config = dict(
    arch='uvit',
    model='text-conditioned image flow-matching model',
    dataset='rendered scenes of coloured solids on a plain floor',
    train_examples=48750,
    image_size=48,
    horizontal_flip=False,
    conditioning='text',
    objective='flow_matching',
    cond_dim=256,
    tokenizer='word',
    vocab_size=63,
    text_encoder_width=128,
    text_encoder_layers=8,
    text_encoder_norm='rmsnorm',
    text_encoder_norm_position='pre',
    text_encoder_activation='silu',
    text_encoder_mlp_ratio=6,
    text_encoder_head_dim=64,
    text_encoder_fused_qkv=False,
    text_encoder_bias='all',
    text_encoder_qk_norm=False,
    text_encoder_parallel_block=False,
    text_encoder_inner_norm=False,
    text_encoder_moe='top_k',
    text_encoder_num_experts=8,
    text_encoder_moe_every=2,
    text_encoder_expert_mlp_ratio=1,
    text_encoder_experts_per_token=2,
    text_encoder_shared_expert=False,
    text_encoder_positions='rope',
    cond_dropout=0.1,
    logit_normal_time=True,
    norm='rmsnorm',
    norm_position='pre',
    activation='quick_gelu',
    mlp_ratio=2,
    head_dim=48,
    fused_qkv=False,
    qk_norm=False,
    layer_scale_init=1.0,
    parallel_block=False,
    inner_norm=False,
    moe='expert_choice',
    num_experts=16,
    moe_every=2,
    expert_mlp_ratio=1,
    experts_per_token=2,
    shared_expert=False,
    patch_size=[8, 8],
    layers=12,
    width=128,
    positions='relative_bias',
    residual_init='none',
    optimizer='adamw',
    lr=0.0019,
    beta1=0.95,
    beta2=0.98,
    eps=1e-08,
    grad_clip=1.0,
    steps=19300,
    batch_size=64,
    epochs=25.3,
    lr_schedule='cosine',
    final_lr_fraction=0.05,
    warmup_steps=960,
    weight_decay=0.06,
)
Rows from block 5 of the denoiser of a small text-conditioned image flow-matching model, named by matrix and row number. Rows with one number within an expert belong to one neuron, the router's apart. Each number is 500 + 25 x the weight over its row's rms, rounded and kept within 0 to 999. All counts start at 0. Numbers have three digits each.
Before each expert's rows are labels from the 100 images, of 14976 (inputs lightly noised), where the router gives the expert most weight on average: "peak at" is the part of the image that holds the peak. Only what is clearly more common there than usual is listed. The data: rendered scenes of coloured solids on a plain floor. In brackets: how many of the 100.
# router: router (model.blocks.5.mlp.router.weight, 16x128), inputs 64-127
# up: expert up (model.blocks.5.mlp.up, 16x128x128), inputs 64-127
# down: expert down (model.blocks.5.mlp.down, 16x128x128, transposed), outputs 64-127

# expert 10
peak at: centre (27)
router.10:472472486523493538480461453499477508541506516484511489523488494527501514527436487484450529500521505497482468502532513503461538469499544504461452533509534491467490481519533470475465495506448527
up.5:514446450486538495476465512484483504508491515490510517471545489495513507473529469490529506500509482477529484501460476494478519520513482468491465487512483531507515495470479485511548497497532499
down.5:479513526514481508508490510495532510471504496509512549468518531481453453527494501501475516476510488487513521505524504538528493548517506469513479518480454494543464521467496479522484531484521471
up.6:465484485472470534473485433478494517513478493493498529510498526515490505483466506522475559490516490493463451497526469531494521499493508523461467524509509480507475501494477483478462493499510457
down.6:532502509480495448508472559497530487498514502532510481500506486507461444521466511489503458534537490487495525503484499485490464508463488483479536515505440501515506555495498457479522505471484503
up.7:505526507502476521545479517517498514484523449489491513486501519464515512517459505509485501484518507468462523509523513468530515492492507511552553465493440472535499490530499459503471545531482465
down.7:535504491520462482503474498490490480506504478496512565499546526497490492531503469470519485493495477494484540516513460558513518531528488482528480491482539471545433542504513471536507518533520503
up.8:484484523491487532470474495496476546578506505493507479534460479507475513532463516495487510496495517511483523477500513498454518478498511491456453553495483476507502513490501485466477494543473535
down.8:551494466563480501503549477480480471494514516507483478520528491513500500478513482494509476547523500509480490521515527449514452533481488544506539461498536491502524514543474457487549449516475492
up.9:502473446486513475496503500456509523495476495483489537457528519484529509495533484499529509536522505483529464495430482512469534520484517493479500465495496532475528512491497488507556492506481523
down.9:459527527521465512496497497504522518527497500504527475461473520503476451519502534473527503510496512482538493493497540516522519506481494460473484533501473506540512543450467518470486520470491508
up.10:490464461473489505515477530485541485500489507484495491457517497496496520507517474474526510530539492498471455486448466540478541488491558462473497473476491542464522498501516492533537487511483506
down.10:429517534482473500498500501522517505489496461502536547504506507480538468539493496469484510470494492482505485493509493520519524459506544463520487510542500513525493509502505525505461519479520533
up.11:524479472483493509473472491543505470511512470508480486553513463536504543444487498505512500500545454475489487495531483462499490463495483530522475490541515512514489482504515489461536511516461552
down.11:505499498502553486462464495525473488509503509515473559498491504480480488536499479510434476471520474466474511503472457519473482519486521482492502493504479495497539525477481446522492486506515546
up.12:500474442490536481495513496443516522494478503482484527454527543493502510512518481494535507535532506480529459497438471513469535530483518468474492487498473529491517505480495479513552490495472494
down.12:458502517505463509501503497515535516503508500493532499461484524504459452506500526495518516496499511461525476510497547508534512497500497454499492533487470522559476529460478498500477531478492505
up.13:523466496449468508499507515486521469491504508486486521505522533494544503527500488515502511546486546532439473504518483500520490523514484517555540488531505519488517511539514476557521556488489539
down.13:473501528451555510493474532543527497474505508491481492510482442505516526504469526491496496492520485509480505518520477511473536461497507459513484516540487520536559496514512498497445530491547532
up.14:479469510502503496496523452524509490458481511488508476533526466486526481494489505540487499465525470470504481481514506488510468483525501517525477457533550467478502504528516524467462451449521483
down.14:520496472545524521454492527505496502492489489507493504474479492487527515499529497458458512493500485520506514474456497512512477496488501478484476519522462500509572450459501458513577497506509569
up.15:501456506490520492468460516481502516453511499468536518469549490510501498479506458521504514467473482464520488501514515509484514520519480483530484483516484512517478469463479476507508508498565473
down.15:467500522462530484506505528483502499476512509488494557496527515486458475525497470501464512463511461480480531508522478521514491563526521488524468500486458496528448494502538472546482533507535484
up.16:524502521386516478512534528507506506468507497492481513507496473500516472489549515526502506530488485495485482511476493476511483524524506539499523466495490483514528517494475524515525503509531512
down.16:467464507403523471505451481518498494520505513495514531490518474496499490508440482550485492533505528469501480528525426473497526490504549484501478486521498478491511495528528522505476496562500531
up.17:495453440492516504478498446523510476536494492516502457503488490502530497475490490538485519526548534467469487495489517460480530483484516529520492484522513498476478519514521502490503458475414520
down.17:511508468448548521522462471463460487537514493524515547511493516502505494529497451474442501502513490504485486503525514520486530510499523495524498493545550489508491505522493475509551488555492555
up.18:486505486484473483525484516485538501495471519512499509456547521475508521495511482460494499550525501502488481500478480548471522515500556495463490466465522535459520504457530488496538475509486512
down.18:438499557468492497479519509523525516514513506530511528497475509483493448543515506492494515481488500488545480500510506511505527475486536488490475524519477498517512515475496544480456513468532512
up.19:494506479474489518529492485547541492508523489526521519492521530519487545515463477498476518505533487495472505505495497519489506486519493515526487493516485511477454466482520464493486569527487534
down.19:467523531488526439502470496483511480512514545523494510499483471534484450539505520530467464493523497521515495513532481506502514497464510469476498529507494506498522497443494515481454500476497482
up.20:493525526441511496494544506507490485477494520536478507504496513501492462507490486523486514577479525516456461506498483491514493532512479528492500468528489479503496539499476512508481499505531532
down.20:455486504400527491495478460531483498544503513468519538491481459524509507531489487538467508470525486502486493517529465500493528475515500515515487475530512493515502522519526502513450492507537528
up.21:492484502392536473512535503486506485465504498514490481512488481493516477504533496518499510547497482504462504507480485464513481512523505538510524451502490484525502524502500528514508497485500506
down.21:441483508383517479512471506503497478523538515481519518528509463511475492569473476515460516515496484482486503548487477469507523504507496509503496500530475507485516506491512526519432510519515478
up.22:496510496511439503465498500511504493457474488522493466506512486485484475461462509518506495484529521507509474487534502451535490476514469563518532477545528479473488491542501505483455484461460468
down.22:456483484476566491498483515484509509489499474455506527487512506492530513487513494478486530464480509481501500497506467536509511497520530472518453518532483511529494494477503483510519516481539532
up.23:474503513452507534524486495469511497510506516465451500501506547520473511530465488524480503551516518501463478497468453495485510542491491490466495513501434496521528506489490493496523531534492549
down.23:465489514436560486505475483502496503504505503471520520503470460515516496539521488504444492454502483506495498515513462527477515474486526467498481507504497495502531469485516515527472519489550551
up.24:471460447467536448488517495478504510515485504477475489447507517503530525493520479502510523518526507465526491497442465522481522495500521475481489474494496530472510490478494493509539506497468539
down.24:451504541495507495507488479493531502526495501503526501469487519489480474536519499458479498478478513492519475497536520519484563505503498457498490500507481501539503489486489497505468514505507541
up.25:490529461485454535522491505531520462485496479517500517513544524503503538460478517511515502523524477523506488487499515554483512520501494501496493512537489537518473465480489476485539534525474518
down.25:477549539486516418511452515474477482503513510515503537479477495483440491533503493499459474492527500494491542513494458549514498525474515467489507506476476504502482516461506508505480526491512487
up.26:499509513391519476503531505514513486451499497513500488498492510480506478493553518489510506524476503510479498522496495477529493513505477531504519467476499475550503513491495505509517492509508485
down.26:468485479396526505510474511513481489526507512472507506519492492490516507506481481515483472551504479488509494521523473488465527483475536484493489468536512516475533509490508515514465490535494518

# expert 4
peak at: bottom centre (44)
router.4:523494448525487516511492533507491469505507455516483461521465472469505487467501527491534449490485457485491520497462501442518486487488455475484508504476534511507507501554513531492502472496497508
up.6:526532524494553522505510505471517507463476503476440483455478459524476526498528487528487509494508548492498512505504467512495497507557487496499521507475508517489514490471509551495502543504514459
down.6:461542496502482504496465497478521517500487468457481537513512521482545494461465513506526520482495490499500503506507468531500494463528521476533495503519531536452497463522477495499492527484474480
up.7:485521452483507516547483520549494478513499479539499486491461485542508502477461515493530497484535483513435519517477478520512497484510496529500551512488505487486490492547531459498495509510463578
down.7:474485489461538510472503490483491488527505475500508529502529560482514532489482500457494493534478515508493480495523533512528518504521478471533457517519522491506474482517517463507497502518485539
up.8:510557536511507543583532534502509503457475497506457515482473482481490510480475498477459477488439496514481549489516510500488495518531487507507507508477508467488506505514525510485441535535524477
down.8:501492532505515458444475487514471518472481461482518550497478524470490505501474496520502523454465487460502490495506455537504519509541481490546460486545500492502496518470484532527481580486537504
up.9:499487493410515499494507512562518496500448499510481501476494497504478515517490507488460527513493522484518478484492498499499461526534507504513467505493506510489450484459526531497477514534519467
down.9:530503506468482549514496458541524494466496472500441517522522528497550517524474516512496522513514473485463502509459504476548478485514512500562512468481544525517494480558509523529499497535465480
up.10:460512472487508501518476483488533521499489505496467525501522540466463541453509451497500500530504514464521478478506499529521521548531530478511481481511506542504455475496470472534485479495508482
down.10:493497533537519493525530507455496485498502516496513476492524469557514431525556502524490472473489468526520496498512507469527500503443486498486536523504490497512461508495517500493518479505489487
up.11:512449540481564479466474521498507494472515522493415498515504517464498544499525447505476486505496493479510510483467455485482493519510502498512505508456497499480517487485497533522502486485482458
down.11:518527492478487539534480485533520514456475455495475511530534537490554527484461520517543505493531493494486516493495502499520500478536522491536521471498564517511464484536509511507504532507463495
up.12:472523514361486483531491521529497524502493482488484537497498493508492539498465494487498491516506515513519532468478508510480473501522529505486492531519475473505503531485491455514504521489521483
down.12:491489464502476526505465490543498500485504471467492480527497521542543508451439540534553502565513513466504474509471514439519462489501509474484481494483517514521514483519492504500517523492451480
up.13:511515481503498489530533535489532546468461471488488485509486491477477505505518521536495483546473490515547479467491458524488496517510471481495484533496492531472528484508478558473450504472555492
down.13:526502504499493538515509464551486473532498533538478495516475504498531511533533528486508471555486487532451530518471506474469486485483484533490534484451502476528537547517507518490531496521467503
up.14:539460473495466473489534516547492487475487475482497480529469477498513495457510526519572494536490471475477499495513479478480510505493485564494475487516537511523503491494466519459507493494473533
down.14:513507480548481514508492506539486492526489473527498497530529526478511510490526500504489486527536503488505512499475510499496472508498537457497540488495491514559543534509492457481541505481476491
up.15:494514527381503501514484500544518524534471495500509509528493504466478511517466468485496536487496499531510503488489501488479479504520523517504480510496497498441506505503508478513483514475512446
down.15:522496459493504526515473471556497495485490450476486525508510520529531532484438526511525500528534521474533461504498526455553510487512470474498469503475545484510498500538485500485504513504437487
up.16:516505545510496500510506554501493531490467523479503506506476480497477497493486504513534470524521481503549520478490480510470503538519519471488498533461449519498529547497440534483455489487556461
down.16:524514490506519514501529448551493483517492552519459524534472519488509514547555466463481497506506470531473521505494464517467516503528479533507527446465515477495514484485504506502497528532499469
up.17:521520547488491459490514527544499507472501486500509443510437466507515489525516527514513476514487501513474537505446503472480497463488480535478522498465521486482524529482504523485490516484483547
down.17:498545505522489505509512470485450471522496506528494500510510508501511509515547521480522489542513503532473523503511508489483473505486483519522552498518536505494465553564504475481480486485455502
up.18:481486552505511451485539477461515500509487519545532471471487497496501524508546475499482493520486580498527497485496511515477480510468475515481501486494467496470523487496479553454514477503505508
down.18:460466493522533493510485492530499511468504466473514524497511553481531520470481482498498521479468507479487468487494522503539504495516532469531452461487511499482450476491499534508507544498486483
up.19:537553499495484530516541473506467497514483501499486497531459504479484520459520524538530503536469475542529501489461493504467510517510533512512473481513536518490490496492464567446455468482522511
down.19:507547517544479499522486540512492488477492502527515506503513501493515496507529527472496496553494489542471544487488503512474468474473519493483529505458489498532505534477483510478502533484492489
up.20:504522521501484533559516506540471491453475474488467504495484444480494527497471484499476495494508459526456525482519486487477491506561486520492507516499524491474503503530534476498426528507536482
down.20:538496518489493496464475468496480517519504468487469569499519507478527536522478484508514518451485450473515529491478451533478498521554485486542455489519501498499501504511479486518477544548499490
up.21:483471519374495493507469501527499521483497496454457511456511503478495505470460511476495508503500515478517501488500496484476506509508501518519500518518492497501477523469511470518484530525521514
down.21:498509515477489558555486484541471481467506453514482525509546535527538516477485506504524506563507484520479503484497509462509484502478486490497501486483541481530517495531483530489498478516449450
up.22:506481520396510542513508524526526500505502496491489489469493524476492520492463502493447512521481497511503514476494487503490482505507516514548477502498493472494481488459525490504471504511518491
down.22:503501453457496562545481459539494493484508477484468501534555517511548544504485552531498531528520469494481504523471484449511475475536509489532493483463525535515502504543502500505502518534441481
up.23:497516529491477489518535572506520512467469502480501491523502478521487508478493505518523480548515511518541543474481466508464483515513499477470495548464493539508572537502463517459504495495537503
down.23:517484511492484529493528477534488449485494531521469518515494513469509478559576483453477479486482445493470514502496528486481503515492508534539522463477501468528497493528503493509524509556478484
up.24:522516552489501468474497538529503483495503500522512462474417478516525481507525534495527500508480467497461542506444495505492490481490486551452494504484509501486502537504505538520540535491512562
down.24:495536470514487470541530461474484505506500484483498492491518523498526508516512519508543501541530517516478508504509515482519505511509487506529538507519546492535449553541491492490490500474476481
up.25:494504511381493520517492507522507496506481499511483500510483500521494527488487499477457513522477517484484512494480513481522468514514492540541490525482494491499477532499509474506485527509517493
down.25:522519509520497556543488484548506484467502472470458528528522492520501521522436517506519495540540500481470486487457503441535493476510535510515521494447537502465499488554489495491522513532454478
up.26:473484438492506518538451504511512483492507497518513460468481463557497458482482520499518467474524508523472516528507515481494464489483505473502534563479492548492444477497527527493538516510496514
down.26:499479481425518491464509511494497515547499506519527490492513493515504534491533518489504487540498513503497461500522530503484519481477434491523491505568521475503508549542495458471475461509494571
up.27:519495490394456492499477503508491491542491501522465504519510515489466537475499539456506475516499490518522507514449465498506505505513501503482494529504485505524507493477480463493501499534484480
down.27:428495510518507545512456497521490488505503459480501511521490512526563468481478506487532493533527499525496503485490548451556487470511520456528492524515489501505475496549484470493487482502476455

# expert 9
peak at: top centre (34)
router.9:483484458504561499480499510512519497470489509475523499515486497561460487532538483485515536481519533520465455487548494527487488472487481529517503465497522530458469533518512526501487521457484522
up.6:479419534421485518490505520502528482498486506460515469504491490555508485495499539532488509538503509513514466513502483489540470482459505507489482524497492516494502539489487498487499521495489461
down.6:570564508480478508517483541478471518455499515533523522538464491471475524516520471466522493486498489532505510485516491504489498490489467513535502475497507502474501527501519474498503462479485521
up.7:507499539493459499540513489526505477495484511492520450529529470512500503493457488449488482517485470481529522524482508497483449526510513505477507484526485516508501498506483505501525443494564531
down.7:500501521455547504468481513495542525487500486486516487513489497531512499485504493527554550472498524525500496498530523477494511466523478526485456505486515504496500525515460474495446495473500508
up.8:470497538498460521562489485539482516505497489531527474517526473538481511469510509515519504491548475466477487524506447502449529480491484491494501452532529492501502464477486491497438508456550524
down.8:486495489500544500429478508478487519495500509530534498470468513496484486468506518510479526452482521543536499503510521523491538546482450518462459529491485500492484490489469513486488537484500488
up.9:501472512501511530481532514476483475454510484502520533542492490502514488505505537526528484550503476505490503487519493464551461483455550491517464516491522484532520525506519546520483520482518473
down.9:486465514480544459504492558480552496508496515469494467494478474516482456517526533500490489518494519467514467504495498490516510501493521480508489521511449506501517534486488513494495488490527506
up.10:526509496506507528504502514497529487448495525517486453532505478486527497490477524496537475518482477516518503522471495434544450467494521520476496476505502519500524518488507506540468490463527454
down.10:495508518480480509523532529471521497480488471483460459525495458503510485513535520498507501483545463529509550503507481491474494466520487479527495533518499480535519500526492497486460485508535473
up.11:486490470503509493502490468518491478552509460522469490471563544531517515502499508481486509480509528447492504491466515504460516501507510506521500464486497501478475447502489456519512482480516530
down.11:510493507550486513474514448491484497527477523497506491523468484499519531505541471506489487515498498548515488500522497505486471510487457535498512484526530482511514474499506551499506504490481481
up.12:482549513509514511523487520502495520470476534479451485557530445464534486489484518481491513532498483534524514495539474473517454483507509500513497477542509494486549532528507511516450457500544473
down.12:494499528535492476496512490427524499521479494531499505515498487510511499510511487527517522498471468508537519493520501489489515528514505507541468532515474486559454472489472498487502512509516452
up.13:468492502499518517499493436505486476570513469495490517472532544513494516501502514478481518478506507462492508502476499508482541497499515490514506456485505491515478455507488436528522503487495538
down.13:511500516520487512474526465502503469486499554487478454504473459511483489526553499513490496501489508556514479509509475489472449513490448528498512512508522477486533488487515551515497498485524497
up.14:499508477472484501517545457482531480541496490497473507453534508516513531490483495511459507507448531451512486498484513507496520518477545485487481469519500487533539468521493491537539486500530512
down.14:491477511433538478455501498502514493516509515501531458495458473536516462476488533526505520511511547507503459496527515474506509475455493494469442512491515485515532508488496487473511474461483524
up.15:467516479497487529516522447489494476539526470465492513484569534485499525518478476473467511486449511473474484514492529514484514487495516477537513473520518479504508488527500450514541499498478545
down.15:506481534525504526467484461499483485483504563512515451479456451509497483517538495514498503513488531567489514501499477476474469487481468511522480511500512506486507509474515521509503516486508510
up.16:512468526497524483455500529525502503497476506524531486518486524546485509526511488515519529518456526525496500481510504490497459491501462522485494527481477527495462545497493535463477558484466470
down.16:503515494504458501517500467504456473522509486478525502505486487497547483479478497507529458511528531484523486495488530485517534475446527478476512470476549504483537484504497481473522444460451529
up.17:519488465444532459530485483480506468506516514498474445458481470509529490475499522507489521576464495490533509522481497440503492521471485483515431497545486486538519519471497527499528499510489490
down.17:507487540408544478501525501511528498445501509502537450510475495497498500478523525518501530505490506521465478493526522468515485467478472539513479467512529493472513540517495483503468487492540536
up.18:514496475453512495522465482510513456508511498500507458488517468481503518466478520525454508545481483489526524511460486459500473510523493481502451520543466487527506493462480514501476463520517481
down.18:501489532411536487508515530532503483441523513476549455516470467507484468493540517558508513505515514498465502519512486456530472469483486540521509459528524500482503561521495507504475462480516528
up.19:512465552494507484457507519523509501497472506514525487532504532548488505512516493509516514517450517528495484496511505495512458490506475515492494535479485511501464536493490542451468542489464472
down.19:513509488515469496521495457492447469534517485491516520489486478508538466497489500513533464496510536484520491499490533477503522463462517477479504480474549499492533471482486483472512442482448523
up.20:492508553498459454498445514501464511476510508520502453526529496528483504490507533536532479529478479488498534521496474506516490535499493513465503472464485515462498463462469504476480498470544447
down.20:490524511453539514491563541486526502459503500489512505514464501500505480490501536510480528490512507519484469489528516510514543461481475508499508463511531494505517537539495514489464492461511536
up.21:504465473453497471538471481497529485528493508502532472502519503486501496489518494509455519536478467485511532513496469462494488549502520471498436491566485476538510518468475501484479493517512480
down.21:489499547406530502508507537534525485442516514490525469503465456514502499475531505546494505479520504488464494523543497472504493461472481533524510446529522504471497542499500472509472465504514543
up.22:487474498475487540534484490533500506490507474508476487537523460565456478477513515530492494501498489458491496518464468485440515513471499480479500466524495510492511479474476500495495474472540527
down.22:472516447524517500493473499443464515551497478496504489478476495500512553483505510536508514506495529553520488505545548539507512503489445493487493496512530501483490477534484529477483503486483512
up.23:519514487445479492515470488476501494490506511504496471457531475495513490485475516489478513565459483490529516523492469470496469527491516493502466502571484492554499498476472527511538483497522498
down.23:485482543399533481502489518508506482454509508481532457542489504529503489514500498535479520510505539506488468516533515449510482481472466538524490469532539494459509539520512494506487479500522556
up.24:521486510481502479501503488502515490462495529472517453499482450494524498487477541534459543526511494504535538481486493440532450513510500500502468537504460517523512499498486553474481496533495500
down.24:508505536402536488516497530511516493431506530498516463515481458535489478493510535545479512500480520541449482513535519454490487457470438537530496483520535482484510539521489485517471486488512523
up.25:485462471477507531494496481499501484565537478490453474502515507523483489488469544494467490494483496444489491525486512497497535486498530458513505476522529506493489490524498487514555495459476553
down.25:464507501485511513490500476488468485499512522460522467507462456526490488494511510517505509498506535552522470497516525494493467482475433501482479496501540495484510503500521531506473517460484478
up.26:465483512495464518540501505536508509496499511470495469548530472555471499462534494542493499503525490474478494509507464502434527501494485484483506451547504528489501509473463502470465481480550514
down.26:485511471522494478473473485469482524540491465493539500449466530510495516471488495510529511491469542522543486489517551536492531534488456484473462523476516515492465484498469541470493524476462490
up.27:485501525489470495492482442482484498537495492516503499494492505472464544515468506491458539474485479463531532484506482489495460515504484513488455521495501502479489430490493461504498496550497532
down.27:471481514474519495458525496496506483455507546494498487491459441512508459525518517523477496454507496555475484512507462494498482497495480508515505522527492484491530514493538498524498513495526542

# expert 7
peak at: top centre (34)
router.7:526525490503525531519499505497507545487502532449505524510487515491482491464505487496513491489496479497498455489487531511514549455465512507509529478517488521473530517535478535480497511493535467
up.6:520488477391463522491477499514476500518485479494526494514508495550509513467487519493537493526486460494493499503497493488460492497496482486517473500507491493517491497472499490515500524517465474
down.6:533482472615515534481475470509495519494535564498533524477507525496490461483507520526511500518524496484537493518548533490522505488531507499494456539465493492499509481512535504478519529486490480
up.7:502554487522520524498459500514491518492496516470493474514510520474478468493498520496514512545491463551492508492467501479515501493491508526499487521518482513476500528511508573493478454511516476
down.7:488510534510533498530524513493484475479509501526488476551492464485474523512514477503469501498485443521489526511496447497478476496525500506566500479544491484527471490537509503502484526531530481
up.8:496488546502482525522543479513508525507476519487453505520521461506519540463509479542494520502455519476492500504535468501459481491512494477578498461495516451532557519494494456526477526532488494
down.8:485519477494534485505504511499544497495495477519540520505500560503531505485476520493532493536489558489513480491534508514510522537516515487463496520471511522513444504460500515497525538502464478
up.9:448441527423488516480461506484477486534505509509510462535503474520491497495479503495480515540473496497517524518492471460500454478513507494490444508501466524518479496474494504508478502525492538
down.9:503507496499524457514507448561529494537522522488493497561504494501498490517515504501462482549501533520503509510502493462507465518509485515490481494479517484517512500485516550505475506497510524
up.10:500461506408507509467485503535488495512488508500494455503494491515522497474495528513513502565472484506491497509474508438493449514519493510525467517511474520515479519471486532504502508489509497
down.10:517523524524548476524502458541559492494519548467499522518478536468504450505526517513461501514498497517509490497514495497546495515503509556492477523488519527506537498509524524530512442491517556
up.11:488473545467502474487469479530473461521529511491523477529518492550496494484499498481457463503485500475475496541491530522446489494456488505503503492542499472514510507473499507514546495507509531
down.11:539503467492500484472536470537546523531505508506523517520460536483489462497538523471496505538520513509525493520486557512541487505491502499461489486478504501522516491482525521489506518489496499
up.12:485478498507455534563482471507481474515505461463524503503559459507479477521501488532529495519499500481496518501521532503479487496529487524545474470466515452501536498515523463517470527555500464
down.12:499544494491557472496502515498517522464488521570522510501449510495482576489531502510499507506466533516514457498543482519495490525514451506492507512511473491496469493469484547493493547493498492
up.13:490486514464474506465479511522466503474492530528513483517489474537521494483520496493547461514480502541492527507487493479478457499497492526567510521491493497484474541525520518513488516500482496
down.13:538514490501493516524504536548509508473506527491493528492499496480475477487507520483497507518564497467477489498457467483534454502529544525498514518435483549446500525513536481512470507486500538
up.14:494480510451503520480470512534472506493471509504502472513496486524513502497511506496543472543480468535487509494500491468489473493517473513529498521484474531490476529516514547499461548505490478
down.14:532497489535496507472486474560538514509494539433504520502488528488502466495496533499517477540530518461490475498474508466546472508462529516470495507471522521482543513521511492500482468456482580
up.15:535497439502497513472501518524527516474462509481487516490493518508486483516496484472493508513469468477527503477521504487482497523499527484430478558466455540499496539457484502452493507455510505
down.15:484517458536477525511500469496488478524503512469473512532521523523500493505473505469481481509532514505486477516470498475551509482471541463482529511469535517502525470507518463520542482503473507
up.16:451451534431485509471463511496464495522504510516510477520484476501543506474532527517502488531458533505519513511493502436504453494511507498524444500526459496495492490493500523523498533501505524
down.16:486519507486551474523519454545525499524505528506501503517482516522496486533520488529486511530493508514491501517503502468502466525508527539503493486479529484517503488503513540516521521489527537
up.17:486471544480486481502503483516487474515528470472547499488492454569537461484500536515505503514499486528486503532501513497490516484483479523506509468529504494508473495482494519491543525480442500
down.17:539484503531506472468495462493521518530520525444495510534498506512506464497534517477484473521514496518515456510518555485520537507493482516480490519467502485490530463480526526498482465471486497
up.18:505519528503525521496442503519455528469484484480487486569494516478469495460502502549515496537500489524516474474492506462494479457520491556527490470521509498490519541507523541481466531481527475
down.18:510517486476511509507545513490498500529480492535499516528504507474507564504495486488507514504503482516525515493481492533463489539511487509513479483527503504519473516537471513482492497528504506
up.19:514475531496470533514536498506491538498481500473483499519474511497482547499524487515515534508449492479486496476515494482434479512513463499542493515481466486489502545518494512488470561519503507
down.19:490500449492535481487473477487536505543492484489509536502520544528528511473491501496516485520516556488518428495548511525516535528475512452460506495469543510478483477478505498485523486477471493
up.20:530544515520506528492464533523474508515497515465474490495490517482456456476460517477532500517502455515506494483467523472490477460479483522485477520504496524438488525527495514513492487504519456
down.20:491512522514512497514504499498471482491514475519485488540494474497502558514529479523487507479481448514502500499508433486482482502539463495560491482552480479536491481533476508498464513536520465
up.21:495485500474475519464494524504469514475485534533516501516485490523540499514512500496548456511490513544483522498502502491479480505509472522536518510470497495477458527516523530502475527499469496
down.21:525538474513492507530489539544495514459503516512499508497496499484480480519487518478496500508536497472472492501450476470516458497520526531512517529437477534474487532505546475525466517506488509
up.22:475489517489481510551500486515489503501475488489529477521505489512471551473463468524492537484540523484503507491492504498462487451513523541455511452479562513475501498486500506448440486500496495
down.22:463512450464521507443483482514503514546477482515501522501517534476498502486472509524518518528506522487551510500493524505514474541500511492445437528506509520511476522516482512450499528471499490
up.23:524505460506486530500550506502533486483492515478472513460516513520504510514490485495488506528483497472482511500531529529471535517492503454463469545473462502517502527464488464496526497496544510
down.23:491513471502488497531480485501510470491497514517491474509515503525495505517496516489487488549504541517481443514479492471527477488471498472479524515457489507499499457475524484514547547492467482
up.24:510528467517504530486472505510486504489481507456486455512497507452459448498515507483516526506494468527508522484488510455528485474510512509476456540519507534472499512491513526470456463531514466
down.24:477512514482519500515507508506495498491497480527489477554496473486492545509512502505467516486483431520513509503493461495466494503530496501558507490549488456527486498534492511496503527540543476
up.25:486504484446520518472488497548481485486488518499490445510502492487504494487516521484509507567468483508496504497491484453488454517524519512532459546475456517488504523478524550505498503474502506
down.25:554502509485505488461517478524537507494515516453502504486480542491511474482531506498500503511543538489510496524492534486521508498498496525457467498474528514483548486489512500485500456453517558
up.26:500475506409470515469470508528501502517493476505489470490500483511505508461484529508517484542501462503519485498449473446477465503486487531519454488495482534516510517506484529499492532505462510
down.26:539494528497483485506505518536538502486476533482489512512448498489516492524537507502496497549532499488482497493494520488532480537488527543467522467458500513514508539494530515500518514496527552
up.27:533506476506451569536487492509474498483496460492472485524524468507500540485477471532525514527543477493515537507483535505459505469508508484508468468474520526494506479483506500482508514520469459
down.27:483538492458536493512497486525531507523473514482509520467519543466451512505546495489488515504492524500506482507503494521504522543523471523468476496452469510504506473474492534482503537512519513